A small image captioner, trained from scratch: decoder activation gelu, batches of 256.
Rows from block 5 of the image encoder, named by matrix and row number. Rows with one number belong to one neuron. Each number is 128 + 24 x the weight over its row's rms, rounded and kept within 0 to 255. All counts start at 0. After the name is the row's rms in percent of the matrix's.
# fc1: MLP up (encoder.blocks.5.mlp.fc1.weight, 384x128), inputs 0-127
# fc2: MLP down (encoder.blocks.5.mlp.fc2.weight, 128x384, transposed), outputs 0-127
fc1.176 081 [128 128 128 123 128 128 128 107 156 116 144 130 160 118 128 148  68  95 128 128  92 128 128 147 128  94 115 106 170 128 126 128 157 143 206 128 128 128 128 128 187 172 128 128 142 128 126 128 128 128 128  99 117 105 128 128 128 214 207 128 128 128 128  93 143 187 128 157 110 180 105 128 135 128 105 128 128 128  62 128 151  70 128 128  72  97 128 128 128 173 128 128 128 128 128 127 128 128 128 128 123  93 163 145 128 128 128 128 128 128 128 128 128 128  85 128 128 128 126 159 128 128 128 128 128 112 151  83]
fc2.176 086 [128  63 128 150 128 156 130 128 133 116 100 128 131 128 128 142 128 128 119 139 128 128 110 161 108 168 128 128 132 124 143 128 147 128 128 125 136  65 128 128 128 128 128 136 128 161 128 135 109 128 128 128 128 128 128 108 128  88 132 128 128 128 167 165  59 128 109 128 128 203 128 128 128 128 191 141 128 128  97  82 103 128  86 126 151 133 128 128 128  84 128 153 103 204 128 182 128 114 128 129 152 128 128 128 105 128  64  94 137 162 128 128 136 128 128  43 128 132 132 128  97 101 128 128 128 177 108 128]
fc1.177 118 [106 145 128 175 144 128 128 128 128 155  98 128 128 128 128 128 128  85 108 128 128 140 149 128 191 125 128 156 128 128 121 110 128 124 128 173  84 120 149 128 128 137 128 130  61 128 123 128 128 148 210 128 128  77 164 128 124 121 123 128 106 128 106 153 128 162 128 128 128 128 124  84 134 128 206 180 128 128  88 159 113 128 109 124 119 117 190 128 128 157 176 160 128 152 125 136 128 128 115 102 128  95 113 137 128 146 128 128 128 128 139 110 128 106 128 181 109 128  91 100 114 104 165 128 128 166 122  75]
fc2.177 098 [ 98 134 165  75 128 128 139 128 159  94 134 162 112 128 104 137 128 128 128 128 128 128 142 128 138 110 119  74 158 128 138 133 128 121 133 175 122  62 141 116 128 128 100 153 128 128 128 128 128 128 126 169 128 128 106 106  81 131 136 204 128 128 128 101  92 120 116  95 128 128 111 176 128 175 128 133 184  89 128 128 122 167 151 128  57  96 141 128 128 116 128 128 128 128 133  51 131 142 128 114 147 102 128 128 105 141 133 145 183 128 128 116 121 128 166 128 146 147 184 128 126 166 120 128 159 128 128 128]
fc1.178 089 [107 128  62 123 164 128 141 152 128 128  92 124 128 136 134 172 128 128 128 128  88 128 117 136 128 102 108 132 128 141 128 128 121 128 128 128 128 132 128 128 132 128 128 128 128 128 147 103 128 132 194 128 128  71 128 128 128 128 126 112 128 128 128 128  46 209 118 128 128 128 128 199 128 128 128 128 151 128  42 128 128  99 128 128 108  90 149  84  76 178 128 129 128 111 126 128 128 185 128 128  64 107 128 128  93 128 128 126 128 134 147 128 128 137 131 138 112 102 169 129 136 173 128 116 128 128 128 128]
fc2.178 148 [128 105 128 128 128 173 110 135  72 128 128 128 134 128 128 142 128 119  95 128 128 129 128 182 116 128 144 111  75 152 152  99 132 128 128 128 128 128 128 128 128 151 132  93 133 132 128 128 112 128 128 128 128 128 128 128 133 128 139 138  72 150 130 123 128 194 128 129 128 143  95 122 154 114 149  91 173 164 164 174 101 151 128 128 136 128 148 134 174 114  99 165 155 148 128 140 157  89 172  70  92 128 136  64 106 128 100 108 189 128 104 128 174 146 153 128 128 141 107 128 111 135 126 163 103  94 128  72]
fc1.179 113 [103 182 101 114 128 128 143 153 128 101  95 128 110 128  31 128 105 132 164 109 128 121 128 128 128 223 128 128 128  99 132 107 141 128 175 128 128 128 128 172 128 110 126 128 164  87 114 158 128 128  98 148 128 176 128 128 128 128  84 128  96 129 128  67 128 151 128 128 142 128 178 128  90 134 128 128 109 117 149  90 135 128  93 128  77 144 128 128 128 110 145 158 173 128 128 128 126 128 124  99 112 118 136 128 152 152 163  84 128 130 128 128 128 128 128 128 128 129 130 139 128  63 129 128 128 107 128 128]
fc2.179 114 [128 128 157 128 128 128 128 128 128 128 136 128 111 179 105 128 128 128  51 100 128 128 123 128 128 125 128 128 128 143 104 110 128 111 128 136 128 171 163 115 133 118 127 128  33 128 116 144 138 128 128  96 128 120 148 128 124 128 128 128 128 128 128  86 128  73 114 187 128 128 128 128 128 128 105 128 166 128 128 128 128 119 125 128 128 163 128 128 181 138  89 102 128 146 128 150 113 128 140 113 126 128 128 128 215 128 128 173 128  99 202  87 165 128  91 154 113 103 128 120 128 128 128 175 126  68  98 128]
fc1.180 096 [ 36 128 128 155 128 119 118 128 140 128 128 128 114 128 128 128 146 128 105 120 128 133 128 128 128 115 128 167  82 190 181 110 105 116  81 128 146 116  96 127 114 129 106 124 101  96 117 194 128 155 109 128 108 128 128 141 111 128 128  99 137  96 133 137 128 135 128 128 127 128 128 128 128 128 128 128  99 114 128 128 128 128 168 128 128 128  80 128 148 170 128 128 128 108 117 222 128 109 152  23 128 128 128 128 128 128 133 171 124 128  98 114  95 128  70 128 128 128 128 128 136 128 128 116 128 143 156 128]
fc2.180 112 [128 129 128 164 168 141 128 128  55 128 128  55  74 125  77 114 138 131 128 128 128 128 128 112 128  83 128 137 128 135 175 135 132 128 112 101 142 154  82 128 128 158 120 128 133 128 140 154 107 128 169 128 128 128 128 153 119 128  89  94 128 128 128 128 128 177  98  99 118 128 100 128 128 163 128 136 137  92 128 173 145 142 128 128 128  82  82 156 144 143 128 128 156 128 118 128 128 124 140  74 128 165 128 128 128 166 139 150 149 134 128 128 128 128 174 113 182 126  97 178  58 131 128 128 128 123 120  97]
fc1.181 101 [169 122 179  95 162 111 100 128 191 128 128 128 132 125  82 128 128 128  81 115 128 131 163 101  22 128 114 104 119 128 128 128 145 123 128 128 178 128 161 148 128 101  98 166 128 128 128 108 128 138 128 128 128 132 106 128 128 128 127 106 128 128 128  99 128 128 126 105 130 128 128  73 128 128 128 125 128 128 167 128 128 128  71 122  89 128 128 153 128 128 115 104 128 128 128 149 128  91 150 128  68  93 128 105  73 128  95 103 128 132 128 128 219 128 128 128 128 169 128 128 120 132 128 128 128 128 128 128]
fc2.181 073 [148 128 180 128 128  90 100 128 128 128 128 128 128 128 128 128 128 128  74 128 144 128 128 140 128 128 128 128  69 123 128 155 128 114 102 134 128 128 128 128 128 207 128 128  72 128 128  94 128 128 104 176 128 128 128 128 128 128  92  81 128 128 128 128 125 128 127 128 154 128 128 128 127 128 140 128 162 128  89  73 128 128 128 219 128 128 128 119 128 189 128  81 128 128 119 127 184 128 128 128 128 134 128 213  48 171 128 119  98 107 158 128 128 128 150 128 128 128 128 128 128 128 102 128 128 128 144 133]
fc1.182 093 [117 128 128 154  83  60 128 118 132 104 141  86 128 113 128 171  63 125 122 128 128 128 175 142 128 107  82  95 128 128 128 128 128 128 135 128 145  93 148 128 128 160  86 128 134 150 128 128 128 105 128 128 128  71 135 128 109 128 128 123  90 128 112 128 114 178 143 128 128 136 115 128 112 128 128 128 128 177 128 102 159 128  83 128 128 100 128 158 153 128 128 128 121 128 128 128 135 128 128 126 128 165 161  67 127 208 148 128 128  68 198 128 128 109 128  98 128 128 128 128 128 128 161 194 128 128 125 128]
fc2.182 079 [128 128 181 131 128 128 128 128 128 128 107 148 128 128 128 128 128 128 132 128  77 232 128  84 128 128 104 128 109 128 128 128 128 136 122  82 128 126 128 128 128 141  74 143 128 128 196 128 109 141 128 119 128 148 110 128 128 128 128 128 161 116 128 128 180 128 134 128 128 111 107  68 203 160 128 128 128 128 125  94 112 118 128 128 111 173 128 128  95 128 112 131  62 128 100 128 123  95 124 151 128 128 128  96 128 128 139  99 125 128  98 102 128 128 222 128 128 116 128 138 128 128 128 103 128  85 128 128]
fc1.183 099 [150 128  91 147 128 120 121 128 169 109 127 128 178 128 128 143 137  74 193 115  77 128 128  91 121 128 184  97 128 128 128 175 145 128 128  98 128 201 128  86 117 114 128 151 108 154 128 128 128 116 128 133 128 128 107 114 128 110 138 128  92 128 107 128 128 128 128 128 156 128 128 152  86  99 128 128 139 204 128 128  84 128 175  97 112  89 128 168 128 156 128 125 120 128 128 128 144 128 128 142  67  79 128 128 132 128 133 139 128 128 136  90 128 165 102 128 101 128 128 140 118 198 128 128 128 124 128 102]
fc2.183 121 [128 128 128 104 128 118 128 128 128 184 128 164 103 114 128 146 128 124 114 128 133 128 169 128 107 158 157 132 150 148 134 107  78 128 122 128 110  62 117 132 128 111 128 128 158 136 121 128 128 117 128 128 138 128  85 128 146 142 128 128 112 117 118 141  94 163  60 128 149 129 108 128 170 130  99 125 165 128 105 128  81 156 128 128 169 107 128 128 128 113 128 128 192 128 128 128  62 101 128  98 172 100 119 107 177 143 116 128 157 128 128 128 148 160  99 128 146 128  66 187  88  78 128 128 144 104 108 128]
fc1.184 111 [128 185 100 110 128 128 128 128  97 128 128 158 108 128 136 137 128 155 123  83 128 125 144 169 128 128 149 128 128 128 158 125 161 121 128 107 128 128 128 128 114 155 128 128 142 128 121 116 128 128 128 157 197  79  99 128 128 128 117 189 128 127  88 128 128 128 152 128 128 197 128 101 128 164  73 151 128  45 128 119 149 128 108 128 128 137 128 128 117 128 128 183 128 128 128  74 128 135 178 100 128  90 140 140 135 181  82 145 152  86 128 102  80 107 128 128 151 128 128 128 142 128 128 148 128  91 128 144]
fc2.184 094 [129 104 128  87 106 128 104 128 128 135 128  67 134 128 128 174 128  97 128 128  65 170 128 120 128 128 108 134 128 129 156 128 128 144 125 128 128 151 128  53  65 205 154 109 128 116 106 163 128 156 128 114 128 128 132 128 120 128 152 128 128 145 128 100 128 172 127 128 113 128  95 128 133  61 162 128 128 128 128 162 148 128  88 128 128 136 167 128  77 128 133 128 153 130 130 175 152 128  91 128 128 128 128 128 128 128  86  89 171 128 155 128 184 152 128  97 128 128 128 169 144 128 128 135 141 128 154 128]
fc1.185 103 [128 128 138 119 128 160 128 122 128 106 160 128 135 131 128 128 128 218 113  85 128 128  94 130 101 128 128 169 112 128 128 133 128 141 128 145 128 128 128 110 146  95 128 122 111 164  96 128  73 103 163 128 138 128  66 128  83 128 176 147 128 128 100 128 128 141 186 110 128 114 140 128 145 128 117 105 128 128 128 128 142 154 128 128 116 128 128 107 175 141 128  82 109 128 137 162 128 115 162 128 128 128 111  62 128 142 128 194 128 128 151  69 115 139 128 166 128 128 101 128 128 128 101 128  67 169  92 152]
fc2.185 116 [131 116 159 128 128  90 116 169 128 167 128 128 178 128 146 120 128 128 128 111 128 115 128 128 119 128 128 128 128 128 137  78 137  90 128 176 128 180 129 128 126 128 124 128 128 121 122 128 136 128 128 123 133 128 142 128 182 146 128 128 128 120 143 128 103 172 146  66  86 128 128  57 128 143 128 128 128 148 163 214 174  48  98 160 128  76 128 128 128 127 108 134 125 163 128 128 128 128 128 104 120 198  99  92 153 142 128 128 128 128 142 118 128  58 128 128 128 133 128 128 140 128 128 128 128 128 128 128]
fc1.186 086 [128 105 107 128 128 142 128 119 128 128 155 128 147 128 113 128 128 128 128 128 129 128 196 128  30  73 128 123 128 157 128 128 128 128  99 148 208 128 128  87 128 128 181 128 135 128 133 121 128 146  73 128 111 128 122 128 176 128  79 128 150 157 128 156  99 128 128 128 128 128 128 128 190 128 128 115 132 128 105 128 168 128 145 113 109  74 102 128 128 201 128 128 128 118 128 128 128 128 128 115 128 128 128 128 136 128  90 128 128 110 141 102 115 128  43 128 128  98 126 128 128 128  88 128 153 114 128 128]
fc2.186 085 [128 128 194  93 110 148 128 116 128 128 128 128 199 128 123 171 128 128 182 128 128 173 128 128 128 128 128 177 176 128  63 156 141 128 128 128 145 128 128 129 133  96 128 155 128 128 128 128 128 102 156 128 128 128 128 142 128 128 128 140 128 128  87  99 156 128  83 161 128 162 128 128 226 128  96 128 128 128  60 128 109 160 128 128 128 164 128 104 128 128 139 198 128 128 131 106 128 128 128  51 128 128 163 128 139 128 100 128 110 128 121 128 112  99 128 118 128 128 118 128 117 128 128 128 129 128 128 128]
fc1.187 106 [157 110 128 184 120 128 134 128 128 128 144 128 183 128 128 152 128  42  92 128  95 128 128 128 128 128 117 128  92 116 128 128  61 130 128 128 128 148 128 128 128 128 128 128 149 207 111 128 128 128 138 118 111 120 128 128  83 128 160 128  87 128 120 169  97 128 128 128 128 145 148 128  91 128 151 137 128 128  91 128 157 128 126 103 152 128 135 128 128 144 122 165 195 128  33 128 128 140 182 114 128 128 128 128 128 141 128 133  83 109 189 128 109 128 128 128 128  99 112 128 128 147 144 117 162 128 128 128]
fc2.187 078 [128 128 219 128 128 128 128 128  80 128 128 122 128 128 125 100 162  66 128 128 128 178 185  79 128 128 128 128 128 128 128 158 128 139 133 128 128 128 128 144 128 128 197 145 128 128 142 128 128 128  81 128 128 128 128 128 128 128 128 151 128 128 128  86 134 128 128 128 100 201 112 132 128  95 128 128  12  93  84 128 128  77 128 128 128 165 128 145 128 128 128 128 101 110 128 128 128 106 135 128 128 128 128 128 128 128 128 128 128 142 128 128 169 128 155 128 128 128 128  69 128 169 121 134 128 128 139 128]
fc1.188 092 [128 101 135 128 128 141 134 128 128 128 128 128 128 130 128 128 128 128 128  83 125 150 142 128 103 128 128 159 128  97 128 128 128 128 112 120 194 150 109  71 146  90  96 151 109 112 128 128 118 128 137 128 128  89 128 173 128  98 128 153 115 119 128 178 112 128 193 128 138 137 106 128 128 128 113 146  88  72 114 128 101 128  61 201 135 128 128 128  68 128 128 151 128 206 208 162  75 128 127 128 172 134 128 128 128 105 128 128 128 128 132 128  91 128 121 105 128 128 117 134 128 128 128 114 128 128 119 128]
fc2.188 073 [128  74 132 128 142 128 128 116 128 149 111 119 115 128 145 128 128 128 128 182 128 128 128 128 128 137 128 125 128 140 128 126  68  97  80 128 128 128 128 128 128 128 128 158 128 128 171  38 156  98 150 128 167 128 128 128 128 128 128 156 169 128 213 128 168 128 128 128 128 128  88 108 139 128 128 128 121 128  84 128 187 128 144 127 201 128 128 128 103 118 128 128 181 128  80 128 128 165  99 128 138 127 128 128 183 128 139 189 111 128 112 128 128 115 128  68 128 128 128 128 128 128 124 128 128 128 128  98]